config.yaml
model: "image autoencoder"
dataset: "pictures of board games with random positions, seen at a slant"
train_examples: 195000
image_size: 48
crop_scale_min: 0.8
horizontal_flip: true
bottleneck: "plain"
downsampling_factor: 8
encoder_arch: "efficientnet"
encoder_norm: "batchnorm"
encoder_activation: "silu"
encoder_channel_attention: "se"
encoder_padding_mode: "replicate"
encoder_depths: [2, 5, 5]
encoder_kernel_size: 5
encoder_stem: "deep"
encoder_expansion: 6
encoder_widths: [40, 80, 160]
loss: "l1"
latent_channels: 32
decoder_norm: "groupnorm"
decoder_activation: "leaky_relu"
decoder_weight_standardization: false
decoder_widths: [48, 96, 144, 192]
decoder_blocks_per_level: 2
decoder_block: "basic"
decoder_attention: true
decoder_upsampling: "transposed_conv"
init: "small_normal"
residual_init: "scaled_by_depth"
optimizer: "soap"
beta2: 0.99
lr: 0.0042
beta1: 0.95
shampoo_beta: 0.99
eps: 1e-08
precondition_frequency: 16
max_precond_dim: 1024
merge_dims: true
one_sided: false
adamw_lr_other_params: 0.0024
ema_decay: 0.99
steps: 2700
batch_size: 64
epochs: 0.9
lr_schedule: "poly"
final_lr_fraction: 0.01
warmup_steps: 540
weight_decay: 0.0
adamw_weight_decay_other_params: 0
Rows from block 6 of the decoder of a small image autoencoder, named by matrix and row number. Rows with one number belong to one channel. Each number is 128 + 24 x the weight over its row's rms, rounded and kept within 0 to 255. All counts start at 0. Numbers have three digits each.
After each channel's rows are labels from the 100 images, of 14976, where the channel reaches its highest value: "strongest on" is what is common among them; "peak on" is the class under the peak. Only what is clearly more common there than usual is listed. The data: pictures of board games with random positions, seen at a slant. In brackets: how many of the 100, against the usual share in percent.
# convs0: first 3x3 conv (decoder.decb.1.1.convs.0.weight, 96x96x3x3, each kernel summed), inputs 0-95
# convs1: second 3x3 conv (decoder.decb.1.1.convs.1.weight, 96x96x3x3, transposed, each kernel summed), outputs 0-95

convs0.56:132146135134159137132165115148197164151107100141124125118078134130083140116098106122154136142102110145088120143107111112137110109129099142096098089149109143133114121130162129146103115143135163152094100113112123143095119116102081119169077128081108109145141113141119138141140150089144185112
convs1.56:123138146106136148102112137126058123125160154179152145077144126133131189134103187100089159133160101149112116110113145179135128110101159149158137127107108118140117160129114121106137132146109149132130132114151159107115107133162103161123155140142166098105127161107131109091120134166126112138
strongest on: digit grid (46 vs 16.4)
peak on: table (72 vs 36.6)

convs0.53:132116137092128110137135143141063095148166083139113102136136104115104112165094101129154138122126134124112166073131134138123060124120142115133139120091102173121101126161078105098131170146159137089190116128122143154113120144119101116134124149125137126135142102106109154120101100131109102133
convs1.53:113112128100082136137131135097124087115134110087121085119118147105108142118151129105122104094095102118083148171107098114130121112130128119116145163180141143140111159099102142086142108139170178090113106085110179146078138115111118118145115151123165096133118124141142118121098125110146160107
strongest on: stones on a line grid (83 vs 16.8)
peak on: board (100 vs 55.6)

convs0.40:143101134121148126140139139139104083131119096113130159114143172107150136132112151170104175138078135124117183118178122143139116147097140137114146112170130103125153124105134108114104101156131117128142147106100127052167180134119114108118150096119169190150105136114110137108125114121131127135
convs1.40:093091136122070119110106101129173138074165156143098120190126102144116110149176126151138067129149101076132143112101116122132163112101110093090131129138131148121147146123155136109145136132125126110153140155114093160139137145104157099115145135122154134114136115155176124140121166111129124127
strongest on: draughts (100 vs 16.7)
peak on: board (100 vs 55.6)

convs0.86:152144141104102158135106131135123062092144092096184124107153132092124167092131134140144104120122102121112121148167083156100122105145150141118148160116112121165130137126145138156117111126117133160096134112108133154188103147124157133107158110148190120117095123098122168124150138154120107144
convs1.86:110148118186149168087132111104141165145157142172120150141096140147144163162166127112133152160105124109121143121083116123164171106105117103137147096111124094102143136157118108062118120165126108116123105172094126119124143125120161132145087107159111111125157151140124155111153109128147114112
strongest on: stones on a line grid (69 vs 16.8)
peak on: piece of the second side (40 vs 3.9)

convs0.23:124161130108172078104127114143093107147127131150145116147108115080072093113125143149102104152123153133136166152130154158151145120135141141102145145127123100088133116071138087127113109142129152139078155123135095116148144121148143117155144120136148073145098143135151122090122079161149136092
convs1.23:121117112132068152159119132131100139154148106088128098101129182127186092095117124116125147129146160149140087146114118117142113171123130094122139149125142146129113067150128177168092114141111103140108113123132116163130102117164091117116138120144172131163109108150119128144142179132108121107
strongest on: digit grid (53 vs 16.4); noughts and crosses (47 vs 16.9)
peak on: piece of the second side (52 vs 3.9)

convs0.13:139160064115149100142083106119092132101133136162187145121144135117124062092131096104113122105103106127107174102124105139091143130123109125096092142139125154147149141125117145151103148140130129093149140151125135147114099176160137123135078124140136112159132113166132163147114108090126124106
convs1.13:119135160112128134120122169153114125202107085085154093133116127078114142112130095124105139174104146133118111135150149094126169122117141128131132129130113157146134121103098132138110087127113112109089153069119092133107122089152085168114146122139087127127106091131086113153115143110128115113
strongest on: discs in an upright rack (47 vs 16.4); noughts and crosses (46 vs 16.9)
peak on: piece of the second side (54 vs 3.9)

convs0.58:136164145114141110134140127188155087171108092141148087144066148089128077136116130125113163141103107111126142121121130105115134110107130110165119127127118130148098105088143130144106130151140127047120135129140109112162160146162114113137115132102093140101128110097135166142154111120146106095
convs1.58:134125136129091178168123118104128108150100149113142111107148085163131126128135137136113072159127169121156108067096148116145111112165147105091117099115073093135132114164085105131138112100122109156148146124128142183117103120136121117134099130132173122112109106109120092123113146166113132118
strongest on: digit grid (54 vs 16.4); noughts and crosses (46 vs 16.9)
peak on: piece of the second side (68 vs 3.9)

convs0.83:121105133132155134120133125153159136163111122156123119100109190135071170117113135146099134130097118152155163143139155131128115113074086152124144129119113107154107102118123120156137173109125136146102090112135133087133135110097101190110157139130119133123129142165115132114121140133046139154
convs1.83:083081138123130139167138100112126152108135126137117156121147109145156140126077144092109073127109151113119097095123145144145159136108158102138101113159141150149141126105151086109149143136102099167109133141165107110152153144162119103130169098088121141118116153084101101143149156144174102126
strongest on: draughts (94 vs 16.7)
peak on: board (91 vs 55.6)

convs0.59:109107104104103102150134174116121128166128130176116145111103099142126150155114094160133106123113137165130124148129106148119051100160160116131126134091165108111161098170112146128099151100139126121124109114153073146145140136114117153125125125117131095114106112124090171178124115115104123170
convs1.59:178144128170149191105104141138150130113122152131143146149138113107117114093167106120122152170135143104079136135174137123116182115119112114122143131156104096166119142113105151102160085149108111131124132125111136155133157100114121118175098181157145172129144122151153120096118128129122091125
strongest on: stones on a line grid (79 vs 16.8)
peak on: piece of the second side (83 vs 3.9)

convs0.91:160127133130120074117130144131163135094153143052120113197102111123163105161122120142099155101110106102141149154131146118165128099157133092139090112115112150154116137140132164087115139111125142122134144169111117183137111135145147118116086145091132142163151153122130147149138126116160149125
convs1.91:135149155135118142122117118131116113154148140130173168111158124140153168137122137120151116120154157134153091119077165158100136134166160165067088139138146103163100140116110108117143167134150103157112091126131123102142129166110122144127165108101128097122060129150127143096108131170118123119
strongest on: discs in an upright rack (52 vs 16.4); discs on a green board (48 vs 16.9)
peak on: piece of the second side (55 vs 3.9)

convs0.36:121128074128100135123104134149103094146096153159119097088072137094116091112149140136114164140121111125120155087122173118154122117159126111103119126131092188113174119150129107135096160163146136137157113134138103141142137090136122106131153141106152100148117089151145125141126145150119067119
convs1.36:135111144141156118113113119172125123157186101076142157131165130176152131109126156140139137129140126139107136156170128117091131150081126153137194170106177121114124167145122135140109113122114136107115128145150083085109132120139132091099128130145075120108096146118139145131125150149148127090
strongest on: discs in an upright rack (67 vs 16.4)
peak on: piece of the second side (37 vs 3.9)

convs0.45:118122115166118071117101120175069121115135171125147124096105131122101142108124092098112136120132127131164158110120138123130122122124147133124141155085159156109095108130171139172128156138129112093142095105155119108110097078148103148110109115126163111140098120161116099127141121120060160118
convs1.45:186138128152150116129105158139163172140136109125157163101114147141173112141120135126155118153144126106132094140160130116155112113093135105168130066137134143160121112099084108088133119121097111134135133128132158180161121165170178153154101113148126132084131118133117158130143101128146100118
strongest on: discs in an upright rack (100 vs 16.4); nearly empty (61 vs 34.3)
peak on: piece of the first side (95 vs 3.9)

convs0.66:141154155091147141099147112140206119126119149125123130097141106144113132086126201135116106126135127131117122151134141145126107138115134130129089140121140090114159108149155128166103148135155140166132147091140132088106165172131102131105153101107111098158141167118120174084139133129144143087
convs1.66:106158096131093095161118115110068111128116147130143109168139136125112097160149118142124131099146121099114123167113128112172108092123115167115167142130125169093115162112102129118131127129116116099135122160130157126174110118165081070104120148143145123120125108132153106186098118134140090150
strongest on: digit grid (85 vs 16.4)
peak on: piece of the first side (41 vs 3.9)

convs0.18:147133147144117108119146116158090140121108112135170095085113145121131139123109158151126114110122125067109185123103142160130076152118139094121139172111119169128097097080115119125120145106128144120114168103197131112118173128127119144125152138164128125135109095111113131100151140144126170094
convs1.18:120134154117129125175102104139118119160148121156123099139103135112088114095116100122125109169106123135153111148135139091140119161128128197131108094147123126170096119154106110198131099089115123116125109123095105105165115135146129150147147106119109102117117109123077109131110153135147111193
strongest on: stones on a line grid (96 vs 16.8); first side has more (70 vs 44.2)
peak on: piece of the first side (100 vs 3.9)

convs0.24:147144128119155111134110145108121113132109117177107106118128063090144163122147127123131146123169121108107145136129110156120143122137150088100142102156116112114189114155102121146119126155090158138111145150128111117149129129058135126120145152117110123163127174177162145104123076160123086109
convs1.24:115107148128112136129115086117109128066161065108139134156126128136101105088153133118130099142101114112120102126110115129098129126119139169132107158086144122143072141149155134120081142123169153124102149182130164088098120141138120131100134093093167154121132130088138091134140109128142149113
strongest on: draughts (79 vs 16.7)
peak on: piece of the second side (66 vs 3.9)

convs0.17:145146130163117130119099103132131137111132187142107112109084135141136128124145130161105113120125106091100131107120143092111120155144127106117127106123125168115132126096160118151110074126114154092133134110134145162117180120181123109085147110149105096126131108159063148140103123063094105132
convs1.17:137142106123119123149140128146149104146147111071111125117087114155177113147136108126096110168146110167144146191152133175095083108126129110114115123113161115103146106107130138119089122128085110125119154134134119088151095115122143123119140148206106117140114148090120163124109118106147150155
strongest on: discs in an upright rack (54 vs 16.4)
peak on: piece of the second side (42 vs 3.9)

convs0.29:125146137137116143126125137106144118181137099121126118077128118147121142116129151083159135154118127148146117145093127096112089165099132125102110120111131164130110115135095132118145103163158132121134103085177156177159138121132097121138080115142103142139078108192093110112080135124098098117
convs1.29:108134151125168150141143145096107154088147129165165148124110123164161110135128113148108125152117117125097109114111147129126126130140120124130111127129130140123136192111165080143089170093125156146152136136127137096183095158141108149122145109089075145136176173122151145089164156110123127114
strongest on: stones on a line grid (57 vs 16.8)
peak on: table (100 vs 36.6)

convs0.49:098143134112091128090068126141124097177088154126131175094124169156129136102149114056135142130181159120149161148151115096102163134116109109144137117123093124092132092119134121117150138129144116116168116114148102110134124128118113117157066150132127150124126106113126126144139118156092123114
convs1.49:138138118143188103080152159133116144121122088131176143135072112153141151138142142149112135155118122091163137096140145122146140122113198137130128142122143129137103118177177113143155151129143111176140121130127113118105143118130134155133114090160092096108126168099131112113164140114129106171
strongest on: digit grid (67 vs 16.4)
peak on: table (95 vs 36.6)

convs0.94:142130148100150122169147147103137101144145104086130127164094137132128113152098102158123094118147115114146120177113099152154151113135143120126111135139106085171126146196115167120136104111144139168141177129144093110168105090151136145091099135084106135129117096135129139158147105160118117146
convs1.94:134160113190099118117130094160135117113136120146127154117131107087154145097099118092127144093096126123133126091105158165097146137158111145139112135130114149122102117107110088114140162127118101114152088165154126122144171133125109126095133132143101091116143188084097075121125103115142167122
strongest on: digit grid (84 vs 16.4)
peak on: board (84 vs 55.6)

convs0.51:093115094120119124141121105172097150117153137139092186121105149144106146153121113152118108120094083140112123141111135095130127123124116112176135105115166121156122088131114145142148150084140155105135075105157100160120132141117059115154139143132111163162132143150087131134129148105079127120
convs1.51:128114125126112151164120158120147098126106113152165110134199145172149132114107166103127128099155151165140143111095110159121098109135160131124127148116099160095137116108138102086133113143120129111135151108104142176160112104154140117152097183141146096114127138106163110098101116121183115109
strongest on: draughts (87 vs 16.7); nearly empty (61 vs 34.3)
peak on: board (100 vs 55.6)

convs0.10:158156137131164144098133124122126094138123120128101094179126147119153160132112120096140159103129201131104166086137095133140103122133076099120124155160138114101174127114096095100123106153141096138102105138106135100142134118141135142112145183123120150119096136104147195133125137132150112125
convs1.10:099117142100099072139154097136107110159128090111108146100131094113069145090123116129175188190117119114116172138144143094150135149155115123097140169080131115154120134137133155151117117153131153126104094096133120128108135144153143120104115098117155128131137131118108129172144115132134143096
strongest on: draughts (44 vs 16.7)
peak on: board (96 vs 55.6)

convs0.19:124139095139114087136105116097109133150140060144081151150107097137141159151118124105142139088148138099131139133122127134118146083114100086132150145120137106145097063131115111135149086128151116137069117109154127127158139144145132150136152159093122141147148148124093152106106107125165090166
convs1.19:120144106100150107118145089123101096096053117130135124134146172122075122113116082139130112095112137161143165129144101114126118167116128101086160134110129106077152122109139175103113130111140165094152130085153166157122133093114133117119095122121126113129142119140119111125150086097114128105
strongest on: draughts (59 vs 16.7); stones on a line grid (38 vs 16.8)
peak on: piece of the second side (68 vs 3.9)